{
  "model": "image super-resolution model",
  "dataset": "drawn branching plants",
  "train_examples": 145000,
  "image_size": 40,
  "crop_scale_min": 1,
  "horizontal_flip": false,
  "color_jitter": 0.1,
  "task": "super_resolution",
  "loss": "l1",
  "scale": 4,
  "arch": "unet",
  "norm": "groupnorm",
  "hidden_act": "silu",
  "weight_standardization": false,
  "widths": [96, 192, 288],
  "blocks_per_level": 3,
  "block": "plain",
  "attention": false,
  "upsampling": "pixel_shuffle",
  "init": "kaiming_normal",
  "optimizer": "soap",
  "beta2": 0.99,
  "learning_rate": 0.0019,
  "beta1": 0.9,
  "shampoo_beta": 0.99,
  "eps": 1e-08,
  "precondition_frequency": 25,
  "max_precond_dim": 1024,
  "merge_dims": true,
  "one_sided": true,
  "adamw_lr_other_params": 0.001,
  "max_steps": 13900,
  "batch_size": 96,
  "epochs": 9.2,
  "lr_schedule": "linear",
  "final_lr_fraction": 0.1,
  "warmup_steps": 690,
  "weight_decay": 0.04,
  "adamw_weight_decay_other_params": 0
}
Rows from block 6 of a small image super-resolution model, named by matrix and row number. Each number is 200 + 40 x the weight over its row's rms, rounded and kept within 0 to 999. All counts start at 0. After the name is the row's rms in percent of the matrix's.
After each channel's rows are labels from the 100 images, of 14976, where the channel reaches its highest value: "patch colour" is the nearest of a few named colours to the mean colour under the peak. Only what is clearly more common there than usual is listed. The data: drawn branching plants.
# conv: 3x3 conv (model.mid.0.conv.weight, 288x288x3x3, each kernel summed), inputs 174-231

conv.145,101,166,198,242,192,152,239,195,213,120,141,98,246,166,274,255,204,218,156,182,246,217,182,198,183,163,115,149,180,212,197,185,161,226,275,205,140,189,125,199,181,198,144,176,212,151,155,194,184,220,163,169,258,242,224,204,245,137,160
patch colour: grey

conv.51,075,207,206,221,217,170,206,158,236,197,196,203,201,181,189,200,203,208,178,220,207,132,234,227,224,208,158,278,121,187,163,187,227,243,219,163,204,214,214,204,220,211,231,210,280,226,291,266,183,197,170,106,186,235,140,213,205,145,195
patch colour: white

conv.246,099,118,218,174,236,218,195,162,232,149,232,200,194,171,207,189,207,225,156,200,198,161,182,199,103,150,177,213,303,212,205,186,157,168,173,133,218,268,148,184,140,221,201,229,249,196,170,173,168,152,155,153,196,260,221,157,177,140,163
patch colour: white

conv.196,097,194,226,182,216,174,242,205,218,201,195,203,219,278,162,235,186,164,233,219,166,211,208,231,190,214,262,222,226,175,98,239,205,206,181,191,175,223,189,158,174,228,228,279,218,202,252,236,161,192,174,222,147,152,167,166,217,142,160
patch colour: pink

conv.236,097,179,187,171,236,154,113,164,217,180,158,197,261,136,180,223,230,142,178,168,165,233,220,162,213,241,146,192,244,272,234,162,209,159,221,194,200,189,193,153,155,188,170,215,208,169,185,231,229,149,204,150,175,178,172,172,190,185,142
patch colour: brown

conv.90,074,184,207,190,172,187,259,224,226,235,145,162,175,162,197,219,244,216,244,179,154,184,211,235,173,223,155,159,168,225,174,201,241,177,169,124,223,222,159,242,156,175,177,221,152,303,155,200,235,152,191,207,202,181,132,249,229,194,200
patch colour: grey

conv.153,102,241,175,199,179,164,177,180,233,203,135,125,254,143,209,255,182,268,130,208,141,218,186,188,196,247,197,156,196,271,201,190,173,272,255,138,183,241,227,195,204,214,118,168,143,212,98,253,205,164,198,156,195,241,177,216,221,197,186
patch colour: grey

conv.178,104,212,127,129,84,217,243,194,221,159,225,176,166,167,157,211,192,253,271,165,184,257,220,231,242,206,211,96,215,264,209,246,209,195,289,161,265,184,166,181,170,267,211,204,175,161,208,214,159,158,127,122,199,130,192,162,194,226,188
patch colour: brown

conv.136,092,145,252,165,166,163,209,120,275,117,262,138,227,75,206,258,183,225,208,273,225,179,200,195,204,220,219,232,182,249,181,150,198,219,191,252,202,255,257,175,194,238,225,210,260,93,144,235,217,130,214,145,157,248,190,215,181,209,160
patch colour: grey

conv.170,099,186,167,118,191,157,257,242,240,180,209,200,152,173,176,197,198,186,162,228,151,199,247,234,180,279,250,207,238,255,160,234,219,168,134,209,241,222,211,213,146,225,288,243,179,205,192,250,194,123,207,258,151,158,149,204,186,245,171
patch colour: grey

conv.164,087,201,166,158,141,205,184,176,247,193,141,276,245,178,128,201,263,290,227,154,184,206,201,170,181,208,179,187,197,209,214,197,136,206,176,191,222,178,269,223,217,188,249,183,160,221,192,232,160,150,179,163,194,190,198,111,185,94,163
patch colour: grey

conv.151,086,259,227,176,230,165,216,212,176,149,195,200,306,175,198,234,183,238,181,196,149,218,160,158,178,211,154,142,175,210,216,131,288,196,259,244,240,231,166,275,190,257,173,193,191,151,186,275,114,182,262,223,193,199,238,216,191,219,221
patch colour: white

conv.222,100,201,216,208,262,209,190,188,220,210,225,212,177,194,225,250,105,202,150,249,244,127,165,178,174,173,170,264,214,223,173,166,175,221,150,235,190,258,157,153,208,214,185,184,207,180,206,167,170,155,254,149,219,254,179,197,213,229,193
patch colour: brown

conv.264,104,164,189,282,206,191,111,195,198,174,245,232,265,171,221,228,160,203,154,219,142,293,208,227,210,200,172,245,263,165,192,189,215,182,165,201,130,230,235,124,231,239,174,245,220,198,212,164,219,224,225,221,207,142,241,114,216,155,195
patch colour: brown

conv.106,136,210,225,215,192,272,212,237,210,215,225,235,181,215,279,204,238,246,268,138,264,200,188,225,254,182,181,236,180,201,184,203,259,214,202,191,206,224,161,190,261,200,219,175,247,222,213,160,196,226,167,229,222,191,256,171,153,187,223
patch colour: grey

conv.22,107,138,239,226,187,152,197,217,233,210,220,250,159,166,179,207,192,249,210,195,144,215,196,230,223,204,196,201,207,276,182,245,169,203,194,127,206,201,204,94,148,217,214,243,161,178,233,184,242,138,162,180,170,197,164,200,233,183,132
patch colour: white

conv.140,094,270,165,150,187,156,205,175,244,187,166,257,206,128,152,226,239,171,206,161,206,175,184,185,194,214,224,235,221,243,201,181,161,205,191,179,195,217,215,173,149,240,206,162,202,159,212,141,219,142,168,209,149,205,231,132,244,167,178
patch colour: brown

conv.16,089,142,226,182,254,137,230,196,193,183,221,177,239,170,148,281,213,204,146,132,198,279,155,208,204,200,173,169,218,213,260,287,138,180,184,223,174,183,213,191,204,222,209,207,204,168,154,199,214,225,186,155,145,188,214,149,138,229,178
patch colour: brown

conv.76,102,235,160,125,142,144,211,223,253,149,187,178,248,130,256,262,159,207,198,188,180,200,105,206,232,201,176,239,146,277,201,186,165,213,192,178,203,224,201,112,203,221,187,204,156,236,194,189,240,163,150,175,195,186,138,196,248,244,153
patch colour: grey

conv.166,101,195,166,169,204,190,209,166,243,202,146,168,221,172,280,238,217,190,177,213,180,223,171,203,236,196,144,213,162,270,177,211,165,189,235,144,193,155,210,238,176,194,177,223,198,110,150,206,235,204,250,141,180,235,175,162,296,193,159
patch colour: grey

conv.134,107,317,129,214,201,156,229,171,235,185,189,134,210,216,154,254,331,167,231,295,249,252,229,223,201,204,268,275,212,219,187,105,170,192,208,262,168,170,211,208,177,196,240,193,274,207,253,194,162,181,212,158,196,187,209,194,196,193,168
patch colour: brown

conv.52,103,148,163,232,209,150,157,204,230,241,213,183,256,244,211,237,209,230,165,184,153,230,198,192,147,168,188,171,235,62,230,200,234,156,227,215,172,208,262,141,176,222,99,206,218,176,180,260,165,225,210,210,203,215,145,226,106,206,198
patch colour: green

conv.270,083,153,196,216,125,161,231,196,205,248,224,174,220,95,140,274,180,177,228,181,126,187,228,238,214,166,166,260,207,264,201,205,153,197,163,216,225,169,160,103,186,208,233,188,236,215,187,184,225,175,155,149,179,213,181,108,220,268,178
patch colour: brown

conv.108,122,159,205,264,230,240,119,168,198,141,204,218,121,181,211,192,191,184,229,176,182,205,184,215,169,201,194,214,213,213,145,233,150,210,217,233,178,245,202,245,168,222,166,252,189,206,161,177,265,190,204,270,233,264,193,174,265,164,197
patch colour: grey

conv.210,086,219,238,189,228,206,174,176,236,243,208,255,177,264,214,202,232,186,249,191,201,179,182,165,215,167,188,207,202,247,169,199,283,155,209,142,237,165,207,178,182,179,258,222,179,124,127,251,165,284,180,172,171,221,188,274,219,176,244
patch colour: grey

conv.208,109,261,182,143,207,151,182,256,231,160,237,257,257,181,157,220,242,264,190,162,182,263,142,248,261,162,133,191,190,248,269,219,207,148,226,168,224,210,155,125,209,235,189,239,175,177,156,146,267,197,156,167,198,188,246,235,243,250,160
patch colour: grey

conv.286,097,153,209,208,235,224,144,189,259,182,213,196,210,212,185,216,181,233,231,115,128,151,140,203,216,160,189,168,200,200,178,234,241,170,211,200,217,224,215,217,216,207,189,225,195,243,257,192,231,194,254,209,219,205,201,235,180,194,246
patch colour: grey

conv.162,096,197,230,203,210,167,74,204,207,182,176,219,213,179,204,232,167,113,186,209,202,209,217,227,156,194,265,191,293,190,178,170,197,250,200,161,170,200,195,177,145,215,167,200,185,233,169,246,218,173,166,207,253,241,165,182,223,168,145
patch colour: brown; black

conv.56,109,204,274,238,227,148,153,204,163,203,171,176,212,135,228,261,152,233,147,172,158,129,145,172,231,209,102,187,215,261,198,225,166,204,211,192,172,192,203,230,182,187,164,211,202,173,144,170,142,224,217,214,171,214,160,260,239,169,198
patch colour: brown

conv.87,069,196,248,191,231,124,163,194,232,249,251,230,222,236,222,259,212,206,178,215,161,154,159,230,243,203,202,209,181,226,185,245,256,240,187,106,239,249,229,197,150,233,212,212,155,198,165,250,228,98,189,132,151,214,160,261,284,180,95
patch colour: white

conv.73,095,171,185,186,216,179,236,169,248,173,167,152,210,219,296,210,180,244,233,229,158,236,168,179,142,157,199,209,229,236,149,183,231,249,294,139,154,262,164,217,166,214,156,248,156,248,233,225,217,194,196,184,194,192,227,228,231,148,183
patch colour: grey

conv.161,115,180,220,264,254,236,173,187,292,177,211,131,202,208,225,237,236,203,92,268,176,263,189,168,111,189,216,217,241,190,143,195,189,208,255,198,191,252,215,290,162,241,160,219,204,152,219,309,203,167,225,95,180,189,151,225,205,207,185
patch colour: pink

conv.129,083,227,251,223,255,128,72,231,196,205,222,252,223,182,193,264,227,222,166,234,158,164,134,259,199,193,217,158,186,228,196,115,132,287,259,172,179,213,235,213,218,233,168,203,180,208,146,220,283,240,160,138,175,227,251,196,234,182,109
patch colour: pink

conv.13,104,190,180,197,178,156,129,163,178,201,193,222,251,202,199,188,243,177,134,230,176,184,234,226,263,257,222,174,309,247,205,214,169,233,186,209,163,216,230,234,155,178,183,231,201,102,78,213,187,164,236,290,145,225,274,237,233,235,217
patch colour: grey

conv.15,106,205,162,169,239,185,276,177,242,182,156,141,235,216,209,293,280,191,187,223,241,226,149,239,133,240,247,228,177,272,152,152,170,248,235,184,199,204,184,229,159,250,178,204,188,168,191,246,213,206,198,139,209,172,174,172,181,198,153
patch colour: grey

conv.100,093,203,220,203,231,155,121,245,239,205,209,127,248,204,239,247,235,204,161,234,231,230,158,245,210,180,190,224,244,238,143,134,154,160,224,204,189,185,212,248,142,199,181,212,192,254,276,233,280,218,227,149,143,233,202,170,213,196,135
patch colour: green

conv.131,091,172,203,176,134,188,179,220,240,169,179,212,184,117,158,250,200,206,153,191,185,172,206,209,231,232,168,146,177,237,174,221,166,269,223,164,205,258,265,203,168,224,194,143,164,147,222,222,223,130,200,183,145,168,242,178,217,242,160
patch colour: grey

conv.127,106,150,160,207,123,167,211,276,220,191,152,119,283,197,232,219,216,252,157,195,206,180,188,232,236,147,189,105,209,186,161,224,193,240,290,161,194,191,184,226,194,219,155,240,208,178,252,214,186,176,165,196,198,173,238,280,155,250,246
patch colour: grey

conv.82,108,200,138,255,154,298,235,242,192,211,189,182,169,218,263,166,267,243,195,292,178,196,244,226,173,201,162,194,178,165,214,91,180,198,246,239,196,146,183,309,254,214,229,187,250,210,206,215,224,278,205,104,231,281,250,210,213,232,251
patch colour: brown

conv.260,101,229,167,190,137,261,199,216,222,187,153,177,147,247,185,216,202,275,176,229,167,270,233,241,255,225,210,163,274,235,138,236,218,219,283,188,154,229,182,130,154,227,236,188,260,184,191,193,129,171,195,170,207,247,187,242,240,192,176
patch colour: brown

conv.253,076,154,255,189,200,193,215,213,149,212,171,197,199,155,149,217,184,180,192,281,200,135,222,207,181,242,223,164,249,201,209,267,151,249,138,258,165,209,221,221,181,175,239,226,226,171,95,202,153,239,207,211,213,215,193,261,163,178,177
patch colour: grey

conv.79,121,196,193,207,213,168,180,133,269,188,149,196,272,170,138,189,165,212,211,228,184,214,149,193,171,221,200,196,272,195,177,199,231,203,215,218,196,197,232,181,183,171,158,168,159,150,231,237,171,148,236,206,155,150,229,140,165,146,176
patch colour: brown

conv.172,093,220,187,167,188,195,236,191,142,193,229,145,154,244,210,218,216,129,269,113,210,223,187,268,218,212,177,167,179,179,226,259,191,137,209,175,210,177,201,202,174,186,222,177,125,258,217,198,219,171,215,237,232,135,183,137,157,272,174
patch colour: grey

conv.252,083,244,136,163,201,214,144,147,214,237,197,148,231,182,201,231,179,308,188,198,224,209,131,184,250,297,117,152,169,245,197,241,229,214,233,271,166,232,223,282,179,243,146,159,250,153,153,195,211,136,205,141,138,129,133,190,182,254,238
patch colour: grey

conv.55,098,127,153,147,202,154,244,203,230,144,189,178,178,164,200,200,202,197,187,231,186,219,243,244,300,231,226,179,218,250,207,236,148,257,168,197,138,240,286,160,128,230,135,250,181,191,227,165,191,125,223,281,112,226,227,151,260,161,165
patch colour: grey

conv.202,099,199,106,135,190,159,257,222,236,194,204,122,230,174,179,243,127,265,185,137,154,230,221,282,187,222,251,156,163,233,195,215,196,169,196,202,222,294,201,142,186,193,184,176,142,226,215,211,189,138,169,211,178,167,148,198,193,236,232
patch colour: grey

conv.62,094,172,128,165,220,198,189,179,235,192,182,197,200,166,217,197,174,184,194,213,184,202,213,257,192,201,258,199,158,177,200,116,235,306,256,181,219,216,180,158,192,234,187,159,235,222,169,150,265,152,219,188,199,227,136,284,189,209,180
patch colour: white

conv.137,085,324,145,205,192,144,232,172,212,164,119,196,250,167,125,206,174,187,141,267,213,273,217,135,209,212,207,260,229,189,228,155,162,127,196,231,158,209,172,207,191,288,180,223,250,113,138,152,134,181,222,210,184,189,303,225,206,182,201
patch colour: brown

conv.113,096,238,216,170,239,157,213,189,211,161,205,188,182,164,156,252,125,231,239,226,174,248,151,208,246,258,196,225,225,323,191,253,196,161,181,157,193,245,205,144,173,198,199,198,150,158,200,186,202,130,204,159,163,198,183,130,206,209,117
patch colour: white

conv.257,099,189,228,221,223,209,163,144,228,202,200,290,173,137,122,244,198,169,223,215,178,154,144,161,152,208,186,262,165,242,172,189,144,152,177,173,209,180,245,171,173,206,203,202,152,200,218,227,191,227,227,134,180,201,106,189,270,179,167
patch colour: grey

conv.155,088,102,244,193,184,154,227,236,195,158,199,138,299,147,144,264,197,169,147,155,174,193,203,238,131,168,231,74,287,298,208,255,207,209,190,155,201,219,147,180,123,196,157,213,245,186,221,196,163,149,209,207,137,194,197,133,191,205,201
patch colour: pink

conv.185,090,93,160,161,173,179,198,248,204,213,161,185,246,227,275,194,179,192,220,217,244,178,202,188,100,226,265,228,227,242,172,127,203,193,144,152,159,173,161,153,212,240,193,324,165,211,173,279,200,209,217,196,229,184,212,111,205,171,156
patch colour: brown

conv.266,115,171,236,150,215,151,180,188,183,164,246,265,233,164,203,247,267,148,207,250,190,152,192,203,237,202,197,209,239,249,176,231,172,169,212,158,207,211,163,189,146,217,221,246,242,200,240,146,230,221,203,180,167,206,195,240,266,200,203
patch colour: grey

conv.112,095,230,123,141,262,143,231,160,219,186,219,152,138,211,146,258,228,154,186,233,176,229,225,228,196,200,243,287,250,204,179,177,153,238,213,184,118,231,253,174,167,255,199,179,308,211,247,160,164,136,184,199,193,183,184,244,209,229,176
patch colour: brown

conv.245,096,179,215,231,180,172,179,240,189,178,187,223,179,131,133,222,233,166,219,160,203,192,212,229,162,199,147,168,245,191,214,251,127,237,159,182,169,190,168,142,178,204,186,267,209,136,151,169,201,195,120,251,274,219,243,207,258,179,147
patch colour: brown

conv.6,105,127,211,278,177,183,114,184,174,270,178,202,142,146,196,188,121,190,238,205,218,177,185,214,239,235,188,192,245,247,245,168,196,196,180,213,191,148,234,202,219,170,266,208,232,235,157,213,248,231,236,173,200,213,176,230,205,243,181
patch colour: brown

conv.65,095,193,158,160,230,233,120,187,238,231,239,217,169,232,260,203,153,330,192,269,174,179,108,217,223,260,172,216,170,248,186,146,218,158,198,228,206,262,195,252,185,258,226,205,191,200,239,264,270,153,215,138,156,201,194,223,118,240,130
patch colour: grey

conv.238,097,162,152,196,175,170,180,240,169,169,160,137,228,201,220,300,173,222,167,193,208,247,226,252,193,216,263,123,199,182,179,130,163,264,229,235,117,275,211,190,150,287,161,241,180,218,133,181,169,167,208,240,223,222,252,208,180,236,193
patch colour: grey

conv.114,104,172,242,199,260,184,186,197,259,254,184,162,219,171,230,225,198,295,128,215,195,226,152,144,185,225,163,152,228,229,174,199,172,193,179,189,180,178,220,191,179,176,123,197,249,147,177,210,199,223,175,167,198,180,140,208,154,98,156
patch colour: grey

conv.117,097,239,163,170,170,186,226,243,207,138,165,186,189,130,230,263,248,176,210,207,196,221,220,268,249,207,176,130,222,222,201,208,163,182,231,139,152,246,164,139,154,257,191,198,248,198,160,162,173,220,179,193,165,268,252,280,251,242,185
patch colour: grey

conv.283,099,196,235,208,205,170,125,190,235,186,225,247,235,211,191,206,199,190,180,198,155,194,138,230,233,210,222,172,224,209,182,235,193,248,238,140,246,240,265,137,181,191,198,180,173,174,192,239,245,146,183,174,176,149,139,180,240,146,117
patch colour: white

conv.219,087,136,171,248,156,193,108,185,251,224,162,190,237,167,221,228,194,229,155,219,189,175,198,143,158,212,113,131,195,157,191,141,213,190,164,240,141,280,260,195,181,227,134,182,224,197,174,204,174,224,154,231,170,142,207,149,218,165,165
patch colour: brown

conv.110,112,162,197,209,215,186,192,226,271,182,160,145,207,169,234,221,228,194,213,191,198,158,173,242,213,155,153,167,253,163,124,189,121,174,170,156,185,200,174,118,187,199,132,209,161,236,174,146,253,198,160,141,174,237,196,176,266,124,121
patch colour: grey

conv.68,086,171,235,192,233,155,224,235,263,211,268,182,193,177,163,290,255,293,157,260,200,192,189,214,177,203,163,249,262,228,185,226,165,207,221,198,149,232,179,178,163,246,200,254,218,178,246,238,190,143,250,154,170,220,185,268,193,166,199
patch colour: grey

conv.8,103,162,240,264,185,160,154,164,153,132,183,220,209,143,243,234,247,165,166,228,179,243,250,245,270,193,230,159,212,186,241,239,145,256,198,195,130,251,234,164,128,238,207,158,183,172,158,197,179,160,151,212,186,230,216,240,179,158,154
patch colour: pink

conv.128,094,264,229,208,162,161,153,239,255,163,136,206,226,157,165,248,217,284,131,207,190,246,237,194,167,225,241,263,232,299,195,133,102,227,217,223,189,184,212,114,179,235,191,249,207,160,187,195,193,205,215,252,262,226,223,164,151,195,209
patch colour: white

conv.21,112,178,248,152,249,141,203,217,218,162,197,185,275,142,155,215,116,270,162,190,181,224,138,135,192,173,143,220,234,224,266,192,142,185,190,262,193,197,198,206,216,197,161,213,178,113,178,225,176,235,160,203,175,189,221,196,187,160,191
patch colour: brown

conv.81,102,180,216,172,215,103,202,166,249,199,177,249,252,211,181,210,172,206,152,184,157,247,155,169,206,135,227,170,136,222,217,187,242,255,282,109,230,234,200,212,201,236,169,168,103,214,213,274,218,157,143,146,153,102,148,202,205,186,178
patch colour: white

conv.254,109,146,184,181,156,221,117,188,213,172,182,149,181,172,229,239,124,166,188,196,112,120,225,234,203,237,152,171,206,174,175,239,222,201,192,154,197,176,246,211,162,206,206,230,215,219,156,239,174,196,215,243,226,241,193,264,194,216,222
patch colour: brown

conv.58,090,186,188,146,124,141,216,239,174,198,196,242,232,213,202,243,213,175,147,210,213,287,185,199,219,207,201,193,226,223,160,239,156,227,200,114,129,172,225,182,150,214,192,219,144,163,119,198,192,178,228,208,157,147,232,216,268,162,174
patch colour: grey

conv.23,108,207,157,125,199,139,327,247,178,163,181,130,261,186,165,222,197,152,222,213,205,218,178,265,258,220,281,201,232,221,251,263,195,176,243,242,196,288,176,175,176,220,169,171,164,217,254,154,190,162,254,265,175,203,248,225,176,225,231
patch colour: grey